A small masked image model, trained from scratch.
Model: encoder norm layernorm, encoder activation quick_gelu, encoder layers 8, encoder width 384, decoder width 192, decoder layers 2.
Training: normuon at rate 0.0095, 14900 steps, batches of 384.
Data: trained on streak pictures of flow and ridge fields, 48750 training examples, 117.4 epochs.
Rows from block 5 of the encoder of a small masked image model, named by matrix and row number. Rows with one number belong to one neuron. Each number is 500 + 25 x the weight over its row's rms, rounded and kept within 0 to 999. All counts start at 0. Numbers have three digits each.
After each neuron's rows are labels from the 100 images, of 14848, where the neuron reaches its highest value: "strongest on" is what is common among them; "place" is the part of the image that holds the peak. Only what is clearly more common there than usual is listed. The data: streak pictures of flow and ridge fields.
# fc1: MLP up (encoder.blocks.5.mlp.fc1.weight, 1536x384), inputs 231-307
# fc2: MLP down (encoder.blocks.5.mlp.fc2.weight, 384x1536, transposed), outputs 231-307

fc1.43:473530509467518543499518530510517478515484498483471493478477464486481518495465503487494489491500478508479491524484481517486484513476474513519485501485459491515509507522491515517508515473473482510455503520511501456500499536475509515
fc2.43:516502498546498510482525532492488534512498472511517485521477490515503526491488498504468533469478483445549497457561521512510509489490532531478502487473532497529524498498510508463462481540469499480490487466487496523494474529507480513
strongest on: fine streaks; high contrast; waves
place: bottom right

fc1.335:517506501554471466517486502490515500479505500496480515490510488505542442546547513480544483535499512512467528470490481511497528495522483477521478514488488498486475521537484509490510523531501506551525469456522448571523455448496442504
fc2.335:482485507472531551526498499478543509501550484523516483517455508462516499437519484535510454526466457507432498511496499508474483495527500582451473461527500471496467475544503481543475497462517471494524490528466509506485513548491477486
strongest on: high contrast; spiral
place: centre

fc1.531:516466465496504474506477501492474507484516536530458459503517519473514535486510519502471514510475491478490501525518583510544540495544501509540512475454503495480481457478500502500474492535512541495496509500482488501526511479512482482
fc2.531:492570505503485527524523496482507547513488518464517559485489531504455521467526545540526532484506464550491501509505464496426463467469488491511501508484500490473502499527535504508524441533500467518524489530491531460459511504510507480
strongest on: turbulent; high contrast
place: bottom left; top left

fc1.64:496492556522488497476501535511504476530553508539542494510490555524507502472522508514485472481500489506492539466551502507468530500496496511507520497481470476542489556507498470474523490514479491546555472515479509481541481485477501496
fc2.64:496485467490508498530523484509532521492484508469469428496507478496460519456500507491473521517470481526479522513509492481531534481445543512493508512499528533480516479533507472536476531437491507466477545507494499527502494526523516528
strongest on: pair of whorls; high contrast
place: bottom right; middle right

fc1.5:497510515522483463472500520520508487510509472535524527500508519479482539522538513497480438520510520518545519481511505489482462510518519497474538497521510511531498478512483479482463510517447483500499525483482493515497517481455550473
fc2.5:500511499544497504542545515507457511471455462522515559503491495512484506497504461522490477479490493489486523524508483513493461510496476481544486491507532536501549522492493488553480474498530485467538515525464515493515504545508496479
strongest on: pair of whorls; high contrast
place: bottom right

fc1.618:496529540569530482512507481514478471492473482508507487501540507482466538510526541488513503483457480525549455492494502475484494490527522513526526537506502552528502477518505504475515514504494494463506476502503502505497480515492445559
fc2.618:487489534506506451478517503507512535473535448524486478559490521486536464490509535518488531513483484497519466506530517472516506492500473466457499501521502511501476496527547456491514511521472478492514511524512474501508503489526503500
strongest on: spiral; high contrast
place: centre

fc1.677:520490472493499459496496459460515508502540498482490471520513427459524533476498533490544495504516511509550517520474515558466497534502559477519471475455477487533526533537502526452502510516484511519488481513496500502512507457466512503
fc2.677:522484501499528514494509525528530492508449521487533495466494513498467515491476482515438509492524473517477519501458488524491499466545498502519510546524493469531521481534507460502510424461510505489517525492480506489501503534489481468
strongest on: saddle
place: bottom left

fc1.622:495502472530486476497467484525531510514501488481480501508478493514490468506505498522449468494524540527498523497489461430494504496479493467483495567452504542496482498495500502513514520512512534454477509469457527478490479494512501483
fc2.622:558453539514483515468506536492468477468471510524522499510494509560525533498500477471514546520507491521492479520514553518489498526547464515507519473474528476455512506522541523473515482499468565515436493524516515524479497480506478487
strongest on: turbulent
place: centre

fc1.624:507514489525520516505459505555477492484509490501497505497565460467514462521484530485532472483509488500496520486480468524504482479477514471479511524472534533483465514475516518470511496494521462501481494495494477511537478491473473468
fc2.624:504465482519525493485513504455564473517508501518504496513444514495502497483530474486460527518519505529523465525490497463507533489491468452494495470503496479490505469518491506488473504498489532495501464518509524487511470529460489530
strongest on: waves; high contrast
place: centre

fc1.1:525447514513525511535428477494460484507468513503489476497550510523454470508508501504522489518521472522512463561476524490491479466492462474461492506534509481478519466502471545519520507480492479483499493551477502515486513478499478557
fc2.1:490546509511483510482531486490484516461464486570508500511450508523500462511533535514501518471472517454518487511469502544496507551463525491535519497468502498489510465529514475486518497496517486444490540533500548483471544549488496458
strongest on: pair of whorls; high contrast
place: middle left

fc1.718:548480474502497498521482481481517507507476543502445497453486535485545475499534562487519492484499496515521508508471486548494508444528488514506470515470510495487470532506483506499478510534498502500516490499497498488481522511493497505
fc2.718:534520517462496507495537551496485500498504485444538532503476516533464497477433479505464493484489540481496505518517482467503500523567516482475526520496502518521480478498499456479497471493519489502499523517505534525502501508542475497
strongest on: saddle
place: centre

fc1.227:512540511502501462509508538513494501530521481544496483544484544501483490546528473493510516457483508495420481505485517500528502508504503501502546469506502558481531495511456531509505505488517502459482522511452508473499557469516522510
fc2.227:485491471479494494504545530480506507493521494539499501564457519534518472520486446500524473517502499486457486508524518500505471540468450488518533501518488475519510501478487506476516510523461530507498472464546495504515502507498503481
strongest on: delta; saddle
place: top centre

fc1.462:475505482513507525532533527549520506484460520517484465467500494484495539480468483541476502486508510499496530508461488499485513494499474480493489505502511517518520522492490514471472507509479508470494537535448501489538508516535497521
fc2.462:488476515513530489490483465506460484474503446523454486510482501454530486510511515477526456474529512537487533493497487468484491513504476516553518525489487511454496513490493486500512493469530493512524500453497469477471460485485507507
strongest on: whorl
place: centre

fc1.362:458478492504474514513483498518481505507478505526461492502473504473489481464520533537482494484504512503530522512469515452493470490451530472504486496503506493514527498528513510513492485482528555476515504544497501520527502497499486524
fc2.362:522544511471504483516525502518484461469471526477504498496497509504522511462517522493509502520499512502477503495495475462459500507493462488530535489507536470482491466513506546487512527495521457524454505500492476518560504524451484524
strongest on: pair of whorls; high contrast
place: top centre

fc1.144:539474532537505494499485486525487509513513492509538493504509531492526462472563536523504536532457480493514521526508488510502487532491519492503511511486533480508470500474540483540481509531497535495500512536499491477528534479478498512
fc2.144:538501508489524492528525530444486497483496455521479503458491480515485512522523473509491470471474549513510523483498495460503486474513467502543505540496485471433444456522500511503539490519461491483485496524526493510524515515526501536
strongest on: pair of whorls; whorl
place: centre

fc1.506:540473485527536532498516463489482493507555506513522496508530472513472498522487540489523500494545505465495499520511583467512499496485505494511473526529505463495503493480494534468535534514471515536476544496461471534485531503503495518
fc2.506:485506543501501482481454492518497479508460501514488497534519501494522540500495498520472454497437553505508523463498471497486504547515493518488470486468485484521490497523519452518492532484555533494548479477548499485525466512479472519
strongest on: waves; high contrast
place: bottom left

fc1.61:524516517525501509481487536535526480539529520517469491517547472486471485494510491530512524540497506495501526501470524494489486504522511548505486484463507486539513536512508499487440510503509499499485494470473506523511512510493534495
fc2.61:506503496508482505493500486483507487467506491536528489535486508503491504501521503462467518486509501469499477515527514506508481551431495509475518495510526496499510468501461528485498473521459484538518513518528464506519480536527497479
strongest on: whorl
place: centre

fc1.168:464531531484522516545523453505518489487558448463512491458466494558469504520487483491460516489518505499532520481488505544542508503467509523491528485513515503485513544509503496492508456466497511536528512511533494503512526494561530510
fc2.168:536482463476490511496522479510492483549459522560498468516550505514500472510517526499515507495484476518493481514501489501450483503519513448482495522474506530524478505511514513501469521520498474491492498460463511502505498484474439527
strongest on: fine streaks; high contrast; parallel
place: centre

fc1.249:521511540474448504458518514507505505504517512461572503463520533487491495483489546460479483481526470491498485497537483529510497462511536505529504505486468461518484521475495501482523468542523507497519508489535457529511495516455512522
fc2.249:494484527532501500456531485475501482473492514484506540512508537473515496496509498511502538505503490490543513477501529506468486490509453495498472558492486465511480481528498489522487517514520527507519497492484512493475522465507465444
strongest on: saddle
place: centre

fc1.711:539517479518493542464503501538520476490540495472542521457479504495517513486523522540479456485475498509459493509544519459517458506502470509473494489481516510477498541493533479523492456493475478524475509513496521500482511428447528515
fc2.711:529510517473469469495449542456507495510477507499501465541497472536506491521494475489488509537535476488473484480505507546543501501482470498510496488485456496501511490516530503508503535493493542472467522529522501464474505530571543496
strongest on: pair of whorls; whorl
place: bottom right

fc1.38:470484512464524519523538522483483458523508517517506490492518541470511492512464510486487518444554491475510539538495507520486485455488534523542484511535522522499493503467506488490510518452465509538479514508518504541495521530532551473
fc2.38:532509497468467491555477469526556485489519492481482483509512495533502518503473494535527466554448495513481500513465512475535504516495499477469572581462482480512504488516488513514473498471513478465523482477486530485499495481481486503
strongest on: pair of whorls
place: centre

fc1.139:474535521515475495449482488515443468521517487480527500490465530525493516558505470524518476503480489460517563540476520488495528505523511517481473485469494500457502517531497514514501463490504499529484494516473506504517482451522510472
fc2.139:474512534494486492525481519503471478461505500506454467504519485511514436492498527496490495461500498528461449516550538528513479499498540508498526507471520523539513480493492509493525534526529460453483459474514479471498473526497481505
strongest on: fine streaks; pair of whorls
place: bottom right

fc1.604:515528494478510483502517487495508527516495502469467538501499497490467474505528494462470479497454447544495533460503501510505494463479528500510490498464482526499523479502499481535506518468430489528526462508521509510466471534513507494
fc2.604:463471515522498512536479522505496492490511519531553454531526535537538506482502551537512524476519495490494451541460451475464533499482488501477518521507521492535504507503502515488507482497526508522507461473495495474485515468471559481
strongest on: source
place: centre

fc1.225:475503483523501550487494493512510476555480521535501487508519469500505489514507488465468507499522465528441495511539542497504525510483489488519506556532501458530496487533492581498518532533446495509463536479454518524520488529464513469
fc2.225:435494461484487448516443527508520487492497481519512515490541487539522489468550495496528541504527495475494471505496521455525469487511517512504484487511481473464470498521487533492500496547507468470480480479487503503493474484513505486
strongest on: spiral
place: middle left; top left

fc1.621:458486513519505467510482491493522496465499473485473525523499518544522531511496510527486508518491513485471514482474485520469521466504446499494553521489463525527495475536541460552529525515516525411534501478524479481517530519441521480
fc2.621:547509485454485540522478471509515506499499487484489464516528495491491486489507560487529522474470483494512470444514498470516463539498515484451452507495508492475469498457464502479518469520503491523480486546508531500509531468527490502
strongest on: high contrast; turbulent
place: middle right

fc1.554:532493538494490465502501458525543505538473459528462544496508516467498485554489526458486460483515512487486519527520501488528519533513484478527529466515502497507502516471507509511501463491495451518507494510499521506519505495526494517
fc2.554:480497459485530536519451477487507540464533483557543469510523522511548471484500503540501489530501505504549495464517475506468497468482472509567477513505534521485477459516500481460535500486498539502523498490472525487517506536492471472
strongest on: source; high contrast
place: centre

fc1.588:482485460483530494501511513504468491492513518498526480465518502510525493510513490466468491510477482489513491482472504450466537457512501518518509451490522475461515496509473481510509484492476534509445478463509530457494497505537534519
fc2.588:478527497510480530507454520528487497504470474522489493544501470490538472468490552502454520519549519535496534495530508483486475509549491498490396466511502520543521456495505498512517508483500453486555522529516492465521476527471496457
strongest on: fine streaks; high contrast; turbulent
place: bottom right

fc1.455:466551523513491479483514549509475500474505545512503500522508463504500492497496474476489502477462474504482467495462499453505488536518498499473513526569499565535464494509504523488493542471507468493495483477498513477489541503521494457
fc2.455:509459493507492526520518495480497528574491485481535464505508477502526543557475487491483493522481519521485496456495513521454510476480525542482502497469493540491536477523518485475471477532499508499492502525504501461502497517513506514
strongest on: source
place: centre; bottom centre

fc1.287:513529524501460503482473467459497451550489481497483508496519466466532521513501497514534559546504465545468523520465496540473517510502485543534491498546474501490519504535497524536514514470445495515501486482524509480461509492503567461
fc2.287:494475498548496474496457446509520485471487509555526469527503506487513509501540516505490468485453523483496514504488544486495453528514510467524497522505502502485495463491525482473473519530502483479478499496508503488524480466483530533
strongest on: saddle
place: bottom right

fc1.420:524479504518548481525507525505516440523514482484517530513471469506501506477494513499483536534481499511563493512508485477495493505486517515524510486482491455504491533518443499491439490564474518526536501500510475481543483476515483555
fc2.420:475534498537506468486465483493503500483499503517529510446482520457473486503485531509502494522470509485471517515504480524525523531496544506499526516488481471535517505460553484509464468486523458528510532500499470487505496498484486503
strongest on: fine streaks; high contrast; saddle
place: top centre; top left

fc1.528:486549500464498501492475511484508507497507474492513457463489451515479536467472495465539525528496493524514485452490514546479509511523492473521522523504494508519467473516521482487501457493469468535503521512509523460503493506514496469
fc2.528:475504533561503507511467490496455531516478542464454502498499526503512504497518512492471529510516538492526496501526482456479486534476517546467490440492510487481532488479454494483484498523459549495499486490461487476492470498518547520
strongest on: fine streaks; pair of whorls
place: top right

fc1.291:476504550502500536523487518504542504501518502492456484461458508517515485518538520480490505486502501540499486495480510516500518508438505509485499505496500470523465523499477513489466474517515540511517505484512545502457481514532502492
fc2.291:462482526505500519503494489489508480488542524466512536528476512506514522488501482503537535520520481528527504526474502551526510519490501479532477524520489522456492513500526495449519544439476517516488525557494487513508507477502532506
strongest on: fine streaks; high contrast; source
place: bottom right

fc1.391:495526514501497514510520528489468508467529483508546476473525503528499457476480486550451500457495493502513505520481507533528473510564528482477491512538515482531520531485542555510504484498489505511502490470495528477518533522429519523
fc2.391:490479483519489527502471512514513493509487469521488507470542501516487540467513494488473489474526505475490499479533500510510538516489438520515502479531523457478538491480425499505476477483502486533496448518496521498487541483516506486
strongest on: saddle; high contrast
place: middle left; top left

fc1.555:508528441506497489521499488512493519495518425484502515504500497506520512475477487499502487534484538525508484506471516492492520494457522468511464510453481535491520467511529482535489507484498520515454484461511492480509517458467533496
fc2.555:445514547473531527530542534495528531501498524523489482522507461493496513546483492446481483495536485456480525493550499538487436496506476493498496493482552495499456490528527490508482468548509539485539476478451527474520498478497544496
strongest on: waves; high contrast
place: top centre

fc1.489:487526548496452536441544483505493514515497496500480479495500500513523528468481518475511462532522533527478468481490447500476534522501471525560513483482504464450451561529498502463528447467487496528522498545527559529520501467522490438
fc2.489:494500504528464551522466492460513493484466519476483525489500480461500484524523502465512495430482516529519519476471508515499493514502499506484518486517522482457525520486511474512446520521492477484459522487444480514497505518541513508
strongest on: high contrast; source
place: centre

fc1.463:531514509498541460509482522525509475484527458480459516502544485489538485505511471491487499501450507484504487458499520524535474481513488484488462488479538498512520494477498482498506469545481489510443501494507536529443472472539461492
fc2.463:502485511467491532486516494537501508506517496514520536517505535454503502496489534490474489491517492491471541490474527443461498445513456480546483508455456484491505502561474499559506548558474519492468490528525484511525517525469459489
strongest on: spiral
place: centre

fc1.696:553473513520498486543478497468532521455512511467465497500442487491529473490499454500522507483469476525534529505535494462472517478495467529531499478479495482468464473528523495485522473491532526479466488479513507500511546474530468470
fc2.696:477505502450523533475498497513470479547468529550520478523530450534502548516504483537489473516508463449459488488508544514515506525494495504470511487504490493507481521492481477467494488495495497542545495490505501466498468501502524503
strongest on: spiral; whorl; pair of whorls
place: centre

fc1.245:483508507483515512517506498503493520480494480488472476472458482487516462514531516502510497495436492476491452503528525514502471474478551519509498508502486439536479503459490499464522513516499475514508515483484520501505496516547495468
fc2.245:512500506499495510475505462477500479528485500440430550503536517514506477518483518478495451485514505504464499470543521490469507466508468488525493512476468518504464520576444504528479517535504508473498500507513462522496484519475502490
strongest on: whorl; waves
place: top centre

fc1.15:519493461570469501482446468478468490525513503441488494469492507514526499454480437511494492466490445487547530516523483504501497458544458477506540491533486526510519458465502510500528507489476506502482501566520541516468517509482536515
fc2.15:481507527528518516504496471500489474502466486488442500536480530545541529483524488489538549499481508519510468511470492525486513503506478501518502538533465539487470508510501492502502520515476465494487529499507516480521497538455440492
strongest on: turbulent; high contrast
place: middle left

fc1.26:475481506456512463483525520495505493510469485483513548458450490557496478521489517499483526471518517518538514513518492529492503492483519512516466489536455535476494474459509546453488497538510511483526540522524496481473502543482504498
fc2.26:540544513509505448496436462493516486519549475512465455492528498490481479477480487503509496488472511524506476506457503478513502505486529482472488507530536481504544480503530472505489502490537474499496505474494485513487481511494468496
strongest on: pair of whorls; high contrast
place: middle left

fc1.167:535508481470447531518522495518496480518514502561512549505503510491490538509548512504473502493495525434502517487484541518487463477497498442470494514523468515555472557493477463466456465515489483472511475518501527518515527484473546511
fc2.167:475512523533497525511463491521517482499495517455501459520499527499528507483513488502468482481529495493500504516502531544518482524508488447505476518538500494515537515519489515473499502490459500522510511505475509517461487527475512487
strongest on: pair of whorls; high contrast
place: bottom right

fc1.77:451497487510495547494476505452475491467484519500483472525511511490516530530499487472507488508503509498499523492505534506511476473534469503492533508536523528533504460513541529498476504505478501509568440469536477486531511498485450489
fc2.77:540499523485516461499517493509485468473504488480447479483478464443495509531539507514516501484511489510499501532520486535493530535469481475509556508457474501485515488493463476466533478489504545548499531443478499471482511493505529502
strongest on: saddle
place: top centre; centre

fc1.650:501502520504473455471434509499496536509496513474503521482520506499529500517537547552532517532473463504522505504464487517532497492524482475466466532485533479496496506492540484486463530501497518462541506510492496452509515513531477520
fc2.650:488531544522481486488513503460507503468536485536482502496500518494494509480523542492490528504466486488514508524532511498528463507535498481536543480498489486466456520502504530486497489524495455511481502537466528485494535495463489528
strongest on: turbulent; high contrast
place: top right

fc1.386:514459492531503484431478545556490508472516470479509496469517470518510473510513518511479539542473536511503520506477514490494524467548477508490520506488523506479481466569501533521519487521458465537514516430521478525512472514501495493
fc2.386:505542480513483512543493452468509479504495527497492486499441466462526523483490489495554449475485476481442480482493490465512500519492489550474474498491515499545549501440485482518501573475566521480486490461495475471513558546504517529
strongest on: high contrast; waves; pair of whorls
place: centre

fc1.620:544500489477515500498509518471531470534466488514524472525530479483494541483480513516494496526445499476468473441519543522542526538492464552492449496486500502513503545509509489511463526484519531495489484499491497499509459498500533540
fc2.620:464524472497470468493483538549477487482496519476476487497541521479506529511466517495471471434513526542561497524516485542498475553510527464505465504527498507531541511481472504491500506517491483476481557563525510487506499473490509489
strongest on: whorl; high contrast
place: bottom left

fc1.407:504484471477511547531484516535485521523479474484509484535529533517483530544504523509455497518430477487489500488474487499487536519491519510488510510490511497522521515490505478505452479549456507499504529532485505503533502496475495499
fc2.407:541482484506496550504485514432511450532471520529489479491477495536495485494497500465504494484554496506524532488501535487519475549429476478510503512503501484495529510514514512487526503491510475486506498506514518532499557486499526487
strongest on: saddle; high contrast
place: middle left; top left

fc1.517:500443511493474463469484488486432487503495483522500513534554532488484526441498503544484479500513503512459490513518487457460494512522466491531486511534508531527518476507534492491512528512483512490471525523544493490504484519444483488
fc2.517:486514459493497520484537495510554509477536484490509498463472513511521483542492497462457515513515504543527499484455509530530526507472500531481536476486473482476511530487488499541492428524489515537514463493454532500521524503579521514
strongest on: high contrast; source
place: centre

fc1.721:481504523511499531517484485492474463497481493504478520489505527502452495494489515500507455526519464487502512482489517515458537491523566501540542482543516461501494506449525502512510518483517487538474432526518544496502485529535513476
fc2.721:482500485505467515483504547529559498505547477486479485492495516495495503501419500537502511482487575513514511472508482493499512478495509513496462478508491509503476461455509469537492485435479521470496489534488504498518500536545514485
strongest on: loop; whorl
place: top right

fc1.638:522534493519475496501512519492506535514539522528480483535499485546542424530495451480469479505504512524477488472489572480510500498490499484498465496512490491464493557561512540486467477512488521553464478446480463528489488485528490500
fc2.638:510493484471500456514531490535460536474481517492477484526497521486452459490457519505524559504499509506485508517491491501506525529436503544528492493478508473504540480502491449487552505505529479472479470506475488525502451470501490534
strongest on: turbulent; high contrast
place: top left